python train.py --arch="crnn" --model="sound classifier" --dataset="chords played on synthesised instruments" --train_examples=52083 --n_mels=64 --hop_length=160 --input="log_mel" --spec_augment=false --win_length=400 --targets=["root", "quality", "inversion", "instrument", "playing"] --num_classes=[12, 12, 3, 12, 4] --norm="groupnorm" --activation="gelu" --weight_standardization=false --channel_attention="se" --depths=[1, 1, 1] --kernel_size=5 --stem="single" --widths=[192, 192, 192] --rnn_width=256 --rnn="lstm" --bidirectional=false --rnn_residual=true --rnn_layers=5 --mixing="cutmix" --label_smoothing=0.1 --loss="cross_entropy" --optimizer="muon" --muon_scale="original" --lr=0.034 --momentum=0.95 --nesterov=true --orthogonalizer="newton_schulz_5" --adamw_lr_other_params=0.0021 --grad_clip=5.0 --cautious_weight_decay=true --steps=5100 --batch_size=256 --epochs=25.1 --lr_schedule="step" --warmup_steps=150 --weight_decay=0.02 --adamw_weight_decay_other_params=0.05
Rows from block 2, named by matrix and row number. Each number is 128 + 32 x the weight over its row's rms, rounded and kept within 0 to 255. All counts start at 0. Numbers have three digits each.
# conv: width-5 conv, stride 2 (model.blocks.2.conv.weight, 192x192x5), inputs 0-9, a 5 kernel for each
conv.0:111109078100150062092122130144086072087069053141103119140142186167155144185235144138182155148143132136146056069086062081205136106117099130134117127116
conv.1:109117118116110158209176129093186168150142117175138129144154138138140133156105196117064091190221171167105168135132129121076121105113120116118122136142
conv.2:120109128177165169154156156136148133140137121095116116132145145157145123137188128162165061121122154157123147119146136120065090096110203141164143122119
conv.3:119122151173140115109099099140228163173184180135131132119115169161135153208133170170113137080060043084144106127150156140108059122087082119107112099088
conv.4:105094109118111090135143160148098097116114137110102113108113183168161119105125132100067128097115084095158156173178174159128131159146189217207172160158
conv.5:112104114130136136105127141136185151115107075160163159180162125106118066098051112115073169147116120147144164180187167123177106115138122111128129125133
conv.6:163163092097119147147162134156187144132096063183144118109137128157215138084122177117144146168178158163155204196170147121192102084120089114115141142102
conv.7:116136117102079133162144156144155153140131113124115145115110147122122128098109141146064065084151131140127145145125139138081146117128095149106097140131
conv.8:132120113124101107111123107106075083122113107108122119124126104089114111111144075090091137121119148134141109105105118094135132065068133167140155164141
conv.9:123111136158179218138108091106161184153129109123125137162178114105123100103072140127041120189100064116131156118107107089113103174135147136125120106124
conv.10:118087098117141109126144133093139123114101067162152149138091120148139079125166196154114176000061123128058145130138144115075145152113109128154148159166
conv.11:095097113128137099102139133132111110121117108107108127135139151118137157125000069059091078142146139108062103121169175189192123167202115077084079082090
conv.12:108124129125089123149181148111105072079097097111104096096093175133083122125176068071252095119128141158101123134116138130102136144113111167193181177127
conv.13:161150119143188130110142154165088099132115114131138151140138082153142133147067143112169182210159127097149152175191170163127142101143139076101149149143
conv.14:123124089079086090166197202158092104128119132146128122123138143138130076087004082103122147061130157148109110102143155153108109157119132109095099106125
conv.15:171160197176131140094054107107081098112126123122110147117127149099147128114135172131094086154107087113095079115132101068184164155124052097129124122149
conv.16:131116117132110159146129103087076089119114139160137116118111156080104115140194129207138101225218173178197120083083109145062104119196199109096118095102
conv.17:132121097099089107126134134129104135156159138129116139166156119115134211197163121112095120188128121124146094113161163157231181105115114125109107126131
conv.18:078103104106078112169122092130085106120123136074134152143127144113098122156158147121184149133243194150150153161100096099046125198117136144136145164142
conv.19:100103116097112151163142121137143138129149133129124109122117152136127147095090138126092031171117131091065124139160168153053180080080142143138128116095
conv.20:109130154140114152183179175131087119115110119126111121107115117099081110161255155110124108067188175135110122178149121122106061120166150101120110068093
conv.21:096094076089121171132112114126167122155138099116108125140162091124188174173105130183096130101112087054139130147147110099111147082097103072099132132130
conv.22:108116120116122149151082091056100110120102089148129145135146175141162154077104147060175210156121105035090124116118126116096067066131167125078081096134
conv.23:100133131131083131129169148156117109118102081117141156161088098132164173131187078157066122039087142150064098116110138158145143133163219113124137129141
conv.24:065090108111080131104132132114133145153158158137125119125131085100126147151150118136176223128100145168150217171212198177143138152170174138160137143140
conv.25:085093107136162116148208173127097111115116124149100107114099138136097109145120115164127136096152199115050094148168145126139060166137131113116095109149
conv.26:146121105094108158143069112139079088109153150140148160094119032076108064043209162077064082175153149206172142157193178150121161113121107128134115099087
conv.27:044066147182163177137135156163107120130111072114123144135085179113083120102085172173123071125137132108102095091109089105180196178122100117122113142124
conv.28:134167175144145197255142080114149155132141143144149134136137079098096135135090139112189094230246150047042098130104090101066055078127080103094121138130
conv.29:089111098116125176166134144104046079091101105064073078075105131123121120150080236163078122176136144136116124119099092098131165154111131137137110123137
conv.30:174192174150146117122128135115115113130143133138158137100096158110156157156107171168137089075083085119058107125157154127145130062144191138156155158166
conv.31:146133136132126142151175094078119137149123121169134114131106122125126105115115150148101046127180139146103142199149093069058115221198183114131122120132
conv.32:086132142147138137128160161197174130111112121132154108091102075073072063086201117073134147060056093072103114155150134167112124087078050136134133150146
conv.33:133113161154104147168131134176056103115129140125138149157134128092152147158146010066123141151176197189151137139122152163087118113176084158151147143145
conv.34:087100085088087114136146141125072104143142141169135100088093125123166164163087102153117153116143101133145114132149179151076132113122108131113118117120
conv.35:128120111160150159120134120128145158153150151129121105126116114125144122157183159077027117124071109167118157109123097134112059133138134151199179166142
conv.36:164143128131137139152127110094136139156176184096100101139168127066127149148120044179134087173159138091108136148112121155158179158101125121134098101099
conv.37:094107126110118142097115116128021070104129110129156162134117106135137114130147118127158158116108122113086073107097085133142077141124133065071092086091
conv.38:130128125166192207156130124127069078105130110108132149129114116118090108112162121125168199116145114171187098094128136148133153179171112144125138125122
conv.39:141133155158161106114076120131141130136162159141140162141116162177167164132064173134080218187185190131130155153157149166008085164126128206199170202196
conv.40:126115128167173102122125073092144170144107070130145152125104106101118077111079154144106096115078107185196096109140124128059116095107140124124119132119
conv.41:119076100178159178157102136163110085120135152108102114165184119106120095114076087253231078112086094162197101081106121128123111123175085124130128148156
conv.42:186153135133132097115182179128113097103095112128135121150147125127130132158239219152101069169183192126066074096114113135098122125114154181199153136107
conv.43:088077124134108099126147098075190154153188173096110120106122079134152121147141177144097152156161180135088098108083115129071140127147193088125109107115
conv.44:135194163125144115111135139143195165120111114144143097082077119159167152126104038141107133155120089075101147173139148134195156155137114202173154143128
conv.45:132155177138135095089126157124108141146123111211193147145151148148138112087110093129042126112111139167126100145159139092166086081104125118124128145121
conv.46:111114100102118136149129099068152117134114094092098125139169175167173171161143030067093134084146136136118139127148129128177199139137131123108126145159
conv.47:150143136114098086165145135130089086123152127098120131144138082135173161165091177130086070205236209168123119097113091105193162164201156072065073058079
conv.48:080094152180160089088099078096098120142126105165143142144142157211180171194173116187015149066133151198160103117113108102111139249108108131123151200188
conv.49:095135138135130089100111172148111136178213183142119128119120143164101127131107136137150178094085126130104129158158149098091084086139152149124131133147
conv.50:121148110100112124175193177151164155127114076127122130126121121108142128132046068215130070108143184191143121142146116106221138175101089123124123109162
conv.51:116137117129153120092123189220141132139150163191203172142132098128177151135163144067104157127160091073058141073109098132039107127110150090113092102126
conv.52:125118119125147052076136122080113117154207200141120141163129125142104163151087142125217180098108135123150138130150148162116119071160190137127122103123
conv.53:131128143140156134114098068109136101124135157143134115132139104102101109106177101183198024112152134107135093078113145136203158195218134130141132101090
conv.54:140131130115088121177146127128119125126106113087106114127118116116125150137158241150095093116178170091119116119114145185077099152180255109102103116114
conv.55:102106115129118119099071111120078079103098080148126121123134183099109097076183134097048104074100130158125149139130087059157109103127092168161141099085
conv.56:129158155116141095118121170136052075121124114142129140155122115158155117098095070131103143136083076173136109117125142119116117087041138145139124123108
conv.57:121109135182184165129159092053153111134179124113121106079111117157175153167126181147255081085111122139059131142159121112081020142150185131130150134153
conv.58:156156140158174142083154136110169137137153149076108128130116126112126105122048109028188078122105091111109109106119117119096107116109144172153122111081
conv.59:081080115158134125127107130171160156147157155074089065077072127130122123150079115111147064091114155182143075083121180165142084139160163099127127137133
conv.60:168125147156160119083070111130122101099131118137104089111151149127133107136189184094092089049076105123087144136145146094255236232083073174149161150159
conv.61:120135156173173096083082136187094108106126149137118120128158122079110126179143144255157163079099079122180109111112152142148128155140119169123116140136
conv.62:141133138116119143090087109150212177169163158122151128141132076103108113094082083109048086127122116132126120093128141124179118102083127111105092104107
conv.63:099091086111101131150171202142123113109117153146149133118101212134104097098117076084085187168123111103123117120125079064132119139166210184191143115131
conv.64:157161157163173128136188188147088120121110093103131125123104127171154139122133195156146111178159184169133100130145146131169136119114064098122128140149
conv.65:161151130132132144166142098095169157117105070148153131100118135128137124121146122193190133176178124090082128155136134122067144180171081184187193180147
conv.66:132123135164175150143181102069170163131127132082101128131122112116073146111117074093208153236250255142103151176135102139074076142171131155153147145115
conv.67:094095059064113107152160154158147115122115095153124121122156216224231172155243210129207180118130147192191151168162144151166181151150120158146147144149
conv.68:162171126120110108121123116085173190228223205059073092099095084094128117145027157121129062111114114084031095066105139153113080149189134124086079114109
conv.69:133123117143184104129069080125125124115131131136114148157131110120101157133109164060123212017113126131179107122103157135059103152054123137152192183189
conv.70:157124100118111161148144104118176158151133116121137162130138128103165183203188135178173165094127137138063052094134137134151157148040135138150172157130
conv.71:105107120148154109104125143079119107134193220100130181138129117140135096062122106131046189189138118087100168150182186178086148118131164156155154150158
conv.72:132130114100116130144125126062147129095128152127139165165191090102125072052069097185070150134167183180128137113058030052153142160114186124115128116116
conv.73:166131114099089122176146138123154145138107103127121104116129167197152116123059165182218187124162164089081110128123124080193107137133146067065085117134
conv.74:158126119142132060100141099111110119148181181115112110128105190134147154168080166162123206114125125083120131109114148140110184176065107117128140180186
conv.75:115134139127110154118130161188136128143137140132114119139144106082127164158078192126210069108096114172214125142167218255128109166163130109132212237246
conv.76:145112131152175089128102137181184139115122127142132109103123155167139085046150205137075080082168174178134128133129136146122115095109086140127104068082
conv.77:073077110124122126105168151072131160177135139152154144129084105127147139165105127074110216129120174114054130104144118108094106150163164120122111081081
conv.78:138144151169150105110124116111172176162177165151133115118098148177164163106139245069128062110151151118090113139128129131039119083129131135117111120126
conv.79:153112122127118175122131180226137141145121186109108139133101102094140155176134116251255097199175155255243096128130150164104081115133153139160171197183
conv.80:122151159107106174132087142180156143150152139146132138154151164136154128144128085072067098179153145136140111097074100101149185148130163089091065073079
conv.81:099121113141134168094074095076130135157123119091117122121143141067108092113114071088132061107143088076113102059081085107158157149132113062108142171193
conv.82:133107092143122221170134144161130149158134113158159152141147126134102092066189107147139112187185150193134124097123109126124132139118121085082066092108
conv.83:131166137126107085112110133126076100111106110115112095136158112114107137116135208095117156128162159154084133110094096099056109167193173136145165181166
conv.84:130106122122140096128150167161107135131156148114136143159127107089133199089150117196082136140151173165148091075072088091057103143144172077043078108121
conv.85:077108151175145103121169183117126109086094058078096139134096115085160110101163147255043108087109188181092125132148146147162161127128088089106147170170
conv.86:132133173189127113120111098100193193165138115173135154125123193187125124163173218209127208111082087134145105104109130121138122142116135126111079098126
conv.87:088123154145129107105159124090145172149133100097112103122102132115121093096107114151097145130085089093091092121116101145117209138133120129162135157167
conv.88:088108114154157088053082054048094132134131146142130118141126163126104105154145070172192250146095065060146143118137127168155155117129196123167145135146
conv.89:127164171145133094136204163136140117093056070163140120104122153188160111110109246110124182115100132123113142147173147141106132085119157181207227193160
conv.90:156149162158134149138112110141091119129141149088095114164155120154166153146115225182084105128104114096123106114119103103129089153111078094107128128140
conv.91:097117136134132138130169159118165133145131115128127113101104154135127118145126052049113255105136153150089128152177159160157214172098152141133162126139
conv.92:136126145138177149145169164143096106119109119128126130149176106102082075122171113021067079149086121110159105098114131146152155123117061144104137139136
conv.93:103118130116106129132086116116153155144134120093080108144122113134097120066085161255161079123136164159205129138137150094192158176093088155141132159171
conv.94:103121139170176121139139145158129101112137170109096080099106163107119125117174125140169149062138083135174106098070094113077115150093129201195162154155
conv.95:187137136147160152189127095101129107073101151112103147143144134160118116124130160093194080182189148142156139133120137131096120088122220145137159135182
conv.96:151147157161192121128132125134120097136153163155124123150146182159132130118062215169068084124134130072058112141148191214096167166091109130126137119105
conv.97:115115136126068143146155099126110131145157174157142132118131131171152137125126231157147108153129121119091132145165145132200116111130194144144131128121
conv.98:156135107100133111145128121120120124123142185099143121168181113121141124100094115099086075120069058108062162147165151138166142100132172117090070093117
conv.99:150122130150144110172136136146143145117121157196174153162168113127098072082205132178139125155140137182229064080069098122199162136116144126096089072081
conv.100:124119116119165109131117131151158139158111091146134122115103171135132141139183140103069138196231180135169113091110122128118106085109135060091087086099
conv.101:112135131117140044057069102120113120141162169148121116106098102120110092081197081048040107094042104157089075124120109103152123125094158111099076056081
conv.102:133143151146128108161193109116148117115094096104101107110119122132118098104141147113140104064180233175086142126114130156086163135121156120098106118141
conv.103:157137122114128098066150176101159152118111152107126111087092082084137140112105057112144064032072090145141133135163147136127113216119078106128123112123
conv.104:115115117135161128155117099119180179164150106157112126151133108137135103134157141153079111106034077098106120122144160131076145108091098115161186175155
conv.105:140114096113117140128098088126209173168155137121118121115106136160174157137130194124200086147123147145157108117133127119140112125113153160163151169159
conv.106:130176200161157101087066081086111091083101128053101141153178092103086152153105069159100137084104115120144142132145159127060103194052205125115135147138
conv.107:100097119137151089117145142182121119146139120097106140166142111130107093110075118139128127089096102093127137114110127115132248189083153137110110117120
conv.108:066084119130132109130125137126134145155132105117129125121125131125088092118118118040108107076143154124190124149149132126158134123065092107154141142107
conv.109:176177192196185090097132139138128143143143128094098100110124139129120126117150093111045051075106157145132124124101089107180195182147115117133140126120
conv.110:129111126083087089153169153117110104114120112131134107067085101133134130094103103098114158110098141080097117121118111123125162110131166227202185171164
conv.111:197166139130144077093088082094206212192167175133112123097098150154126102132043106089108055130142176200157122192187169118154033164111128094105122116120
conv.112:151113098109077107128117131143148142131110073123144151120094148154097093131096043062084148214145173150126107145146140144096109117093062149145142128114
conv.113:174146133135122158150101122136125155164174201156146120140132167132136126138107096044207114184115105091081094128164118098202192087166145116107115070075
conv.114:197182181146154122111160172132141131131114104085117134144128155159112046085155163087189126116099122125122101088125120108107111146130186181156150138144
conv.115:136115080104105109100143119097099152130113105143145127143173184145126121113167159025179155133140185170103116099104067063178155164098106126133125117104
conv.116:158201223170144125092118157142141170158158140109120118132191139123146209191077171139113021122077118120117143128115102110142142189213214131134151127115
conv.117:130152167172145150157133114062063108128106117080082076101133144166155119109230255167037081173181188174110192178159119085072131106076106125124103101112
conv.118:121141122075047205157129110092159143143131110103139117135122127142163162137063127096116223130153131058058134134148143149006153234136140124115111123093
conv.119:105098091117134185174139114150153113102115104113118119111130154109108099117200155103122112129181110087078140086086103138212199178115057118111104105124
conv.120:136149139144119074096096108118141132127123111093114122139139092127100126117205144070106078043084095064036136132119112074153130105099089085096097108106
conv.121:176143147160152040110133131138195177159140144124109124147146129132157133150098225143079087091085119130122146123116130134129094129076118210204206208203
conv.122:104134156176166079054093107113173142164186185160191160129141119145138129183177210098100140137125112093107093120138126180165221138121136171215228231178
conv.123:118101099108109166136159185163162160154148170134145134136152206177143124100150040191154140168165151223209136124103135130143106122106115155124068084105
conv.124:114109103092072156120110116108073070085104116110120128137120217161117155177126127109114165135145135111097104104096118143096121108143134124150162176218
conv.125:107104088096115166152120129092150142132131097135130123120135180182152112108084104074056053146164124108093132150163167120000113147174255129132147146165
conv.126:127152158110073156148108075093108128163143142099131146111101124145137133098056104233082023111132123050074100109085099109097225196017043114116145161139
conv.127:133125110115112167132141142181087099117107088198194180169136152139123115118108049058108157139143090099173116122115103103158151095135122117090094094098
conv.128:137118129128108076085119105142128128139151153115141160150148115092075165192088130109199255073076106106137161142167131147073064136114142180182163184204
conv.129:110134149170158127124094132133162146117099112090089095106109121112132091080122149067071140111123120152153112124149162131080102077045148153140163132127
conv.130:146158158134147087051085149132099115128147151134115119113108049105103145122255102128184058096048062055089200189197182133106094081100091152156121099116
conv.131:182180144117122181139045033097124132116112140087134138116120144108098110126052056076062065244202160106105175120092120146050119061122120084087085069042
conv.132:123145149142159083106121149148140132118105099199190146142150127215124130144086221131089126137117119168197068057123163139195085110147164128123152146140
conv.133:117126138135139146158152147164175205211193142142172152148138155159155162114085135160088065181140106121110196177144152138064141118101063148126098090090
conv.134:229181164153119070109094122108115114105126144105129137138148193150127155145104076111115215196159135083077119131147117133147139135117086121101104088119
conv.135:133120158136105121145208192129192168154153141127074131129124125157097091121189144097160089146055119114129072129145094089071107158144106122094126152171
conv.136:214189172198203214159098129108138130110110152149150153154103159118105101120227104098166037177102085125118138136126114149113146113106100208180147104065
conv.137:146144130115104131089126139102143110087094095149157151155140084091117134142150153155173115098074089085083124102101133122088121118099117189163171171154
conv.138:096078104145117060114112113101161144131111122169154142141128169160139173143140103176130197106088128180120156129137135118090104143128172082118121144119
conv.139:106126122104161018057081123151085070056065073143113094104104154121123122127113130023054097004087115130189132140139148148098161136170188105121129131149
conv.140:083083117163158178164143115167132125125113121143169130126115124133153132163142181146022149115118109113162092078098116148103125153082099055108165180160
conv.141:136103097098117107097104135119173142147143128126138130131135086109195117112054154127088184148131109078090140090116123117161133071112051125133101111113
conv.142:075138147116116072063115155161124132149186217148137116086114109122134135151064079155203155112086113109087069137146174137146094104053078163170160143149
conv.143:106096106097097125113096068098143135137134128159164153138135149107072103156166075118104172098071092065103071100143138159094061098076184119108106109087
conv.144:077099134141145118143157161183141115096106119155166147148142179107117134152094064161159134102156162132137144136099063092216173110116106146134141145163
conv.145:162140140131114173162122144162135108126128117126104114113113142109172198196042151151152152097126151159136135118116113118157147115109106084113117137153
conv.146:118124154181195120154151168229096130146169193142170184147131130130103102103071158102139175071106082123157094136155163171255243136073108109101114119088
conv.147:141156135140135109102094122139061077080110160139121109098116114136145123120131133122114115090110119164148117132141120135120135113173223118109096102087
conv.148:080083099137208170194096032069151128121126134113119143153149171207136101069158143174180085090155134080086164156127107095000069138212194135123109084075
conv.149:115130108099145138097106142145139151137136124134148105115113127179176141139255174109106189168145152151149123127133151102083086183095150115140152126139
conv.150:130149160133123112135192190153128184176154151090098119134177188195173198164233155160083155129192222165122108146180163143190140138151108166208164131133
conv.151:084111116120134129098081091159061050098089070108127157152153141109132181198145138073251099117111069087121161122115144219054120090106006099072080107119
conv.152:183186168159127077090077138154121129129140159128100099121110133107141136184112212056130180139122059089114162152146183162146238122159173061079121120117
conv.153:125140157137134103102120130119092118112129117102125120108127064078140110147116221129208061145138084087107124134135116109081174119215118131148175144155
conv.154:144149114093115114105072085130075079077121138151165148122112138111093121137147157058094075085110112120132124083057096108108135152145084109105106120132
conv.155:041065104097073146143109110110153145125115088135131149147144133128110127118088120103124204098085078085128146158160104100118191072136185111076091117115
conv.156:169133104116128139179129124127111119134135135101097106126112189202148122111097255096141166132148126057122091114145124101119150105124082122102102096084
conv.157:121114122117138088136165190142151166128107083091076093119128100121118131091143176128191142088115182213213134170154135142127096081154127132116112111116
conv.158:163135142163182106077121134109114118104105125137128115108115087111123137109204152171147113189146127161194114129143171164207088086128157070082078098103
conv.159:102102141139121172225172163151123123133119152144114136130106154129137140127156121154152248082155115097094101159118114147114125178116250092112128122111
conv.160:075083118140119137180128123134158161165161168135165146160159080079059047055172177097081081102121133128104149134126096097145143104088169165155122095064
conv.161:099118120126115102067116133161155112123134149104111106090127147124119150164029098104097069199140102115164144103112115092131116202139157113131094104108
conv.162:167134119072082108078084111102112110106112085113111123136149083117116108077078045105050179152106142107142109118117107100164138134048060155118101102110
conv.163:119122124110099139104115174219116118109107116081102119135136073095108184156104133176221106165114137146169087089118139103137076070086208141113141086094
conv.164:151135114116143142157165151138149132153150136102126143147161128134148128121086082072123065088105132102050094090081075085093148105104110169142142170194
conv.165:135135143120118109115127135107069067082115101125164184161118123069071100116145148109125106094148082137181094072051079100199180072099089198158153128124
conv.166:179176158203196089073150190205159150143129133209186158155146134121107130168054029136198168074108090119108118112125111099040155128144116118104099091125
conv.167:083101121081102098100107128154134107096096101118166150105110125126154152147226158110236167146150110124113125117091140138161174120155162128126109111114
conv.168:122130130125097088120136167101109105096093080110106108099112135066079128137149076063170062199169103136109151141131091083138129164112220148147130107130
conv.169:142137127125141110078112137156084102137163176136148110101108151115112124160101059140071094105145116221189127152168142103160142107155147113144159172147
conv.170:138124115096132123062115108105143141112107098116128098109144182194137116122222209078140157171131102048079106115138133148098134166138175156133118134114
conv.171:138164150125113058063130147120127111102100110121115122132134165097091140129155204167048164054085099108130139167182146113155049093117208133138134129135
conv.172:100106130163180162137146122078129125103112109087112114139148125136121119091110153140056074180180144137111165156159142096127158182174200152128135139119
conv.173:164159115114098111138142145085116130154132113157133148158158064122166129139024128120120137120141165115068127095099071097122143168104082166180156159178
conv.174:123113132120122078116094122107142143143117104138139147129126140105112090087206138000065148118129104102110123161132108107109132101126137146106099107102
conv.175:124140135110088112106108101082088097074060104114116134137131178210184161190077134172097155132110150118128167146145142137132087148152128105111101099109
conv.176:236209217197164049094111115134131128094122165129138128128155135126171193128107104170126081120126129128176136076068091096221112077106158141126121115127
conv.177:148104071076079177151105102168112134133128121072118129133112123143139131114255129104079098153170122092111076127119116116059123064162189119106097113122
conv.178:132120156134112143137083074025151130127147122104151128115110166154095119137218216126149255201170188127137112127132135154110188161107106121104111131124
conv.179:116116114107106098090095133197103120108129132129132158135123149110132171201104158144062255107105097125135157121157179168135159142100129149132128132158
conv.180:165155109096085210178172156187120146134134127121098109111107162151144121141057110123104140214192160166163139128133108117222139114148141144129127103119
conv.181:160146145101030161147144167180115150145126117115120092148163126146118124162188031176216183191140133163112142143139136129237126122093077114118121124143
conv.182:120151167152182133117136157142138156165167169122153136128150155173162144181149139137128241159152101137158087095118088087122066123121132093101099123119
conv.183:134116120144191117080089133142110120108144129142102110143146157142133112047114127180201163130143133092168153154123076057126108146133105094124179197223
conv.184:091092102127103150141117133173117157164147134132122150133142133128134140129192151157183170162161123093101137109098118149150154093156126094102117133136
conv.185:117122140142140176159160207217146139147126127119130103118105098093108101084126164146173160062066159188199200158181163096136167136134101160147113101100
conv.186:154127117153167139109122101112167145129141120102096120151133154119140159155101101169147148179146137156134123113147120114007050161183110105118083082092
conv.187:150143108113107094131122112129167148145151143175143127137162079079093105180121107077073105124129113115132156159143126116064128174181081104078100125130
conv.188:104131129094089086101145183126125124085075093053074088123110119071051085135134073111140173106181174186185163156128149141109072103140137135140111086070
conv.189:123093125157160085116123130133102124120121129160106127124126129131119092112055093204133108118134126129120102098114114107123145080032076199150154159151
conv.190:102100080113150093123112152142133168183172156180151103138126123123117098129146170071133062111077116163138102076088109122168209072154086104107134119110
conv.191:097085091097091131143151147126115120113108117115106102142126109150103087094118050048146038089064127149110185168141177145197205175119114182154116120108